A small masked image model, trained from scratch: decoder width 256.
Rows from block 4 of the encoder, named by matrix and row number. Rows with one number belong to one attention dimension. Each number is 128 + 24 x the weight over its row's rms, rounded and kept within 0 to 255. All counts start at 0. Numbers have three digits each. After the name is the row's rms in percent of the matrix's.
# q: attention query, key and value (stacked) (encoder.blocks.4.attn.qkv.weight, 864x320, the q third), inputs 0-106
# k: attention query, key and value (stacked) (encoder.blocks.4.attn.qkv.weight, 864x320, the k third), inputs 0-106
q.107 096:128128183093160128124128128128069164146144125118156128116126128197128122116128128113106108130109134128128128128143132073125128097153152159128097123083128091128150125110113128128137116089108118141060128148187140098128128128191106128151179089128119113128131138128133122144111131133128106128160126137163128104128170185119108
k.107 093:144128121145128143128105141097128128128128142134128169110104122128187151095128144140128101100128135128160128168117114128133128216102167128128124108128128161134112131134120128154114195128155128128128161128137153128148135129128090128128061128215090146076128149128175118128081128141152128128128083164128130128128142128100179
q.108 086:128131128128128109115098128074128146110146128097171128128074128113128152128128120128128131128117115129128136128128128116123128131132128142128128128156137093125136121121128188135102044128128131164128120128128128133116157128105119170128073112132128151128147128128164128108128099150156119133125162128190146128128115161114127
k.108 113:128081128144102147112109113128080162134146128128133113169128133128145097094128160142133103128146131091125107128100083128136156121143126128124126100128118128128102128128173089127132080128098133128140146128139128157112128121109128128128173196128163125149119118128081094111093130132153112072122128093073095170100056126136114
q.109 100:128140099118114128124128058067128128154054151070133108123128128122101141102128159135139128134085118152101055110134089115108128139116121128128128112112128148118126128128097145133128128164140128137161122097140126128128128134128113134149121209126128128128128147122128128144128143128128128128104164127128128128165126128128125
k.109 087:128111104128123154154170158128128128158128120128071112128111104101138131136123110173109165091141089170177128138128183128128088123149128164128147130154089128159112162157151109128183183104155128177121177128094166120136149120128161128069128092108176171128142083132128128111128102125117128128137128132096128098128114128128099
q.110 101:128140089139128062128124128123185126105128117102144049127128214143131128086107117171143152085115113114111128128128114128128103119086128128096128106128122145141171128128195113128168115128153082126128144132161092158128127143160128164165109128129167148128083148092140128132069128155099115136134190100129159113128144144122112
k.110 102:128093133133127128126106128113138166122144128128127169184118128128099146128128128106110135112128145128128128104150128152134128172175089137156128128138136121128060126115115068110079134151128166078128128130128079150094136128128128101128192113139165127106075116131128129122160142128128152146116128128128110147128102093164128
q.111 101:134128128110128092128128118128128128124142154159121093113097128112099120133129115128128139127155128085124104128149120142128143155146128141099128128127106132128103128106143154095117148128130128097206128128165163128128173151141112164136188128128153130095144123128128159128119128100192123145128119070136114106146133128168114
k.111 090:128127099098132130109121128124135097106108128128119104123128132086081109099135128144128086128164102119131141128154128128158181100128089114128128112126128128133142153144164087148084097128099128087168067128096185145128155174092132120128166134128122128105112128139128159121128082159128128128134204141119179142176110107123147
q.112 098:128128123137128128147149106108164100128128128136128155128151112097119128143059083140128110103042190128128128128139116128084126221135088182128128130121128147119171133126110109164109128128128128140082157123129109081128138128128158088117128128140075082128115138128154112168128124103128101154170130141129128128112162128128194
k.112 095:134128132152084132130136082091118127128120162102136139128073128093128159128090128134128128137128151109128108117120136154128162128125079120157167145156123132142124146082155128075128174110129107148154090131153128128128156138128081128133134055128128081161125128128093108129156068152134101126112128132094128124152109129128148
q.113 106:151128178086091128128118110127125157128145108102131128103128151092155141128122147128089098153126124128144112110127138094128128141136147117106172110092128152128128077171139114144128128083128099166128108133130165138128117163139172069128130150119160128126126123161123107163164108115134123118158096147085127084097063128125128
k.113 122:155154164128155081141128169128161128097128162140146182102191144128128128128128101125128134128138090133127158128128128128128095132126220110122128115153128128107128169128074125128182138128136128128141124164144152128128127104128130128120073128151131127137126135112159162128130131093128123128146147146200128084128128129068128
q.114 093:128135159163051128128062106128152109128128121172160177150104173190128108086128103112116138128128113166172120128128099133152115142080127128166158154128098142128109153170128135155178119128128131088122128139158151164097103156135106138130128138132171146128086111086104086128125087128103128138139128128132142137091132107128172
k.114 090:128128155115119131157128106128093081088128113125121138128128080128128128128128128166122190151128107160128128115140089119141140145128183128161128114094128128133170070119175128092217162128042076120124101140133124128131128128128128131125094109133128141128128128121132128124128177102123177128124128103102081128128110123055111
q.115 101:152082129211187128128183163128132135128106073152128137128124197088126128092131140161128127123102128149108153118161128173138128152121128105082128128128112109123123162128128113131137156111128101110172104075128081145128124105132089128128128110116158128123165128138133128064143151118106128128121128084149129128128138170117134
k.115 110:128097073068121155099120085154128131188144128120089098150131089128115128128128128104128123124121116096143088133128108145156128157128054128088128128099142143119110117097162115128084111128135152128129111132128096106128101154170155128128204113087128131151147100128109120134121107147169130136128132128115131176128128116143128
q.116 089:177134128139128117141117131123119146071148150134129128162128114057098105128135130091128128125128128168128102128126135128099137128106128131128128113128153148128128114128128128116128128154166145073128172164097060128207128083129108128095139128128148128070139128153154089128157121123140128094171147112128140128128128088130160
k.116 092:128162087080127171128138106128149128128128117109147118133128100128120128133101128128156128128099146147128122074148105180112123116128120128120128119128128138169128176143139118095128128153141128066165112080196109128149091171128128174087128133128105074151123143145111098142157128116128183103128125128128128143206128136128128
q.117 091:139116092151116121128128073164128171134143130143112128137107153128121128125132065122088110128113128128130163149127105112128128098130132118128128128128128094172128128182155128100093139128129105131128128128128187208107128128128087150128111188122161128132128148171128128126149153151141178128158128097128166128107154128179100
k.117 089:108128103107143147143129135128128114092128117167100109176103128146100128128128209128128147092165100117138152142116131070128109110171102128128128133096092112126157105105106167089129110128128128103128131128128099121145139127123128128103108183128110124075128128154136128128130128128128155209128101107138128159128176125128102
q.118 108:130151127133168128148092071128128128097128128130168154123126106173128059125128128200158119107161113140125161173125128128128128128132112128121127183128099112160127128128165157128128172152128131128074125128103128088127128147083129128128137128128176151151168161096094163154159190119128120128128107155154128126140102156108128
k.118 096:144128128133123098062128136128128124094128163165128085126128152143133128122152143117119130163094128115090099112125183086130093118114161132173129095131128128094145078144039128121112134127128107107151098101128105128139093128138128129131104164144128176127122128116189163128128088135133109107099115193106182128121128128128114
q.119 096:133125080128095105100145133110133128128119128126117136116091073136128128136137115122171128128128103096105145128142117128128128128124101178130159128181157128128114128128128128125128159201174183109066126122127126120186128088094128089133128108110135128163138134119133104128128105163128097091128132134128171092138128124126128
k.119 108:119128128120118136114128128128128110184118128050205151128128128128105128111122128092128187117128208120128119123133135180128164086087128128122128134128146128153086143140157108099102108135128143145108128172196100113065164141184128128136154163147164060153078135122140115128092157117118121121119114128128101122109128128147188
q.120 098:128159128135145128108128122128138081128128144125128178128173144128148137092128137102110091128112134128128131085128131145174128151134109128128128143077128128102162121129149150103126038128077099149170128094112107173128115173128182170160143155128128122118159128128132125147128128100102093100125110128151118081139144128150128
k.120 106:135128162169126145171075189136132164128157141100151128081122128106128128181110128128128148128140120128138119150122197128119128110082182128128072128101128128128154114116094128153131156128148113128164095123119128128150124134116092092128128070128127138128117101128128169123128180119084153128128160085128108131128103111062153
q.121 102:128101152122163128128129112124128114109128128108146094115082128128101128178140165126176149128141167128121131128139148121106141108145099129124139135132161061149134165052128145093128114128128128128066120123116054102139157105187060128128128135128128139155141128136174156103092146158128128128128182102102128112133176128128128
k.121 116:125093118107156180159128093120121128151149128128118145128116080103128147123145128128128131083150128127147106109119156174152128116117074109128128144123128158075057128143162128132126110128102148144113177128136128111109077143119133134145211108128162128102116095140134111105091166128168116128128123108126150128124128128179128
q.122 095:104128122128128128135115128128128128128122128102128128128133105128157128128128128151070139128191149137129050150087099128177120128128124097131128124120089128136140128128128124128128128146148128132128128117128142146128116150128151156149148151128099088128061106128128101128193165099128128128149124163157126126128155115101122
k.122 091:172109134101128128113128128150140126128107128128128128111133175140130114149180128133086128143159114128111137128128097128100128128141145128138133115128131113144128128110118093115120111102110112152129147173128132128200155126089110128128059201162151128120108137097145128096096160122151128115128142068169076151058125128113086
q.123 100:113077128128127129128071128128119098077128120128077128128117122128084153152122139128128128128128103128138128159108145137154128122135128139102122128128101109138160128192130129120128124114174128079139174151060168098162123120150180123084128128140121139148144151092128105169128137128112198128142110148128128162147142128168169
k.123 101:130128135102109106149124171128128128177147089128164157128128113143098128119200101168128145160128127099137206128133128107128128141128132103167128173118128152128124128096131087155128102158124128145105177114128119145063114128132128128152178163128157128102128107143112128128100098113150107128126100128127103128122122106144106
q.124 091:128161150132118151156106153174109128149169152134128100097173128129139136128093128128128136168097127129128175128156128141128170139128140118125137136152132128116174106144126132145091128128128130117138180128128113128120137109072128128128149128128128147129054128104128130088113158128128128128146077128203128152165130115133128
k.124 089:128101128128128163128105128163140128128087112128133128131128146128168096117128159116128081090122140128128128128128142114101131156141175130144128142128128128049136133151104109186131187128141032077147087111093133100137149139146128112128128128128128128128154128174128093136128130163085138145105118173128128112123140128128114
q.125 092:120079127094141113151162163128128109128128128128128128124158128108129078128119097188120136128128128128147128159128152128128134092093132109142136128128069146123075123157164137138178180123056104141161172124122177084086092147120128161150111143128169157082138102128128128153140153128166128146128128163128119128128187094117138
k.125 084:129128206116128128065128128139107082128115128128083128128128128174156072076128128109128132128095128085115171128149128088139128118136107097127144142080100139094128109113134169128117129181119104128141132128158121135124120128129128128128128138136128128128147107128128166128154122128128144168100158135116128128105117128199189
q.126 087:128128128143108182133117143127128128154154128091109104145152142111087078131111107128128132156100139128128128136127128128145163089127128138091128099128174158148155129128166138110128119128128136128111119128128125050156107157103059145128141079128111133101128076192091128128123213098128104102133128140085093128128128128128117
k.126 099:173128128128132178154128082128128094156149128111069160123153128114150120150147167118071100121109141128150128128103128128127145110149128128114128128128084143112128127142171128117145097128128175151128104097126128072128114112161127098093153109127128128139122095145124115128151131128157128128128128132128134179159163128135128
q.127 084:128151102131103121128133137151175128148128129143072079128130128128157114128149128113100128153109128128128128116133128128151131128128128128144142165088113163142163161194131125128128082120131128130128122128193128128198147128128107128108105109128104123128120128128139128166106081128128112154128128128128118146128109108148081
k.127 084:166128135126094110197086135128085128117154115128089120128128086128059128128128128128122143106126093167113128136127077128136128123123128173152128160145151128128128129128165128128182148128128112144175139128126128068108143140066128128197128134128141074124142128162128130120128140066128187128134123120116078161136128089114128
q.128 102:142089162119134097147149147128128134134169128128106095095116119193128110159108120128105171117128101128154183144147130142125142128150128105156128145128128128075090123128072120183128164110117086094128128142128128154128124051094129128167061077067132128176128132116163128128135116128080123168144128128157128124135128138091141
k.128 097:128133176112165120070092146128128156166119117140128142096065114140163095128083099108144128137128123128080163135157119146128078128140153090128128128113128104116114115136139132138109170148132153118114159128128139168121128105164118161164124128145166097128105128131122112193143128136110123128134128143191104099150107076180128
q.129 092:128108111124094204128133136128134163149128141097142180115128128118153155147210085128161088120138159162128136128148153128166128101140115128099145093197128144119128111141115128128128096108128092128177130128124160128079137128137178115144116148128099137143122119082128116057128133115128128128128148118121141146128161106128100
k.129 098:126132094113128124098125145139163128132091174147146128132098150109128080167181119128162128127128178127158128112145128145124162124128128128103149116111176154128083134130128089071163081135167149163128134128137129128128128080160147128128184106128128087128128097025093124150156175128105128151102148102117125128111137128121128
q.130 108:117162087128164128102134139145154128106128120128094081123117128128144175087130147143103137150151132101128182138127097138128153128182093132128128094116131124128108128130140082128128128113130118116215158186115139161128128128128128124128146195128128128113097128092128128089128128116103128143124109094128126128157125100128128
k.130 107:085129159208130119079097164128162118119133111108128128128134163130116130146124108097122142105128125126051128139128128128128104121109092128108087128128176130141205128132128140128095152128166130128128136100122128128128128164128128190128055128125126127130082128099159137165153117128146165128125128128208124121128137146084128
q.131 103:167150150128128104128128175128148187100128128072128156119145143128127137136120132135123128101117152114076097137128128184112128124147118113095128128107128128171128128094172128200155082164099176200163134138134128157102127074123153126102092141100107144128168128079121139147123099128128136128128143174174128128128163128106126
k.131 095:120079175128093095107128140082107147128128129128128077128108120125128152183162115118128128160111114141128131128159128118129140115128102128143141112115187114136067161128082076170175195176100098128062128075125128145128128120128128121115137151123128128132128108094165127119128199090113123128128170129127128128153086133128128
q.132 102:102100140087128157112128128128109092128120076128129128128128153128141120128122138096128132128108110112128128128128139134135128178128128128148044131128113122122130128065104128114107143085128168106089128133162093122108128105139144118144183128128167128129106128111144121121112055116126128142128149142128091131128128118160128
k.132 109:110172070128119083128105073128099137143126128126096124116128128142161164085140158134101111153125170093128152161128165155128128164091128128162110153150116128134128128141144128139128146112129128128130123128128128075128099109112128128128127124088128125114155153154096146171151128162143105128128121161130128108090106148069089
q.133 106:116118128128169128110167091123128167128152144166128089167128128166103128128167127129153117163160122111128128160160128110128128128134171128104176100128126077129145120100082136113151138104111107128185128102114145123128168147118168108151128079162138128085136093145129175064129128099128168157128128143152150160117113129128143
k.133 093:128163127127162133108137110128128205167160129141150128174088172133118128125109135128160143128128130112070117108128130159128118128128052042136106184134121081113179079128118138190128147126128126128152128128155118153128154106128118138147113152120135138117112128128102128138128123099129099122128110155181125190101159132128110
q.134 096:093135079128117131128159126121128116156157128172128128106128128121128128101089140128159084162117151128128128128159125151126153132128114128124176147128130173087151178127156148137161146141109129128128121128128068128153144101166160136148140141139084128163118081172128128128067118128165160094122128151134128148128182131128063
k.134 103:123063134093162128151128128135099119113175135128107091178130087049065128142122128141093164108128085096136120133128127118128134088138077166135128128114138127128140128100197128117128150118155148128133128128128131060109076128123130143140128128063128128096152128128128113128128094157136128124128118128128107170147137128157120
q.135 095:117128153125197085109156100131128143140142128163182133116162128181139128183178164166125116128128110108138141128128076085134128101157154100128089143128128122128164088145077119128101184138128128099128123101128127155077087142128128093123164140180128121129101151128111127128145121078089128128128115159164092128095128128116076
k.135 087:128108116114090150128128130140128147128118128110141115127174128150155128112128119129089118128128128145115104190141128114159128128149128126168092128081146128158128057128114128128167128128164139144128153128086155161128180142105128128120128128128113128125111057104163103145127159102128128115128110142118203128113128128142131
q.136 105:134116102136128140083074128139106144153146138079128136128164128158148084122128128128128161143114094155130176128128081141147128151143116128128128128136116126120128128128077128137112180132128152120128130143128128128128128128128136128154088128128128128128122128088140128130128131132085179075128115106104126146096128113087132
k.136 099:115140133128169129105128125128156097050128140145140113128173139153128140128125128128131128128121128115128101155128128128108128133090161141139128128128154119139128120153092128116146128128173107172125128128133133128125161143128135128139122148146106128139103128135150146128086068128089107179117125128128152101128128087128137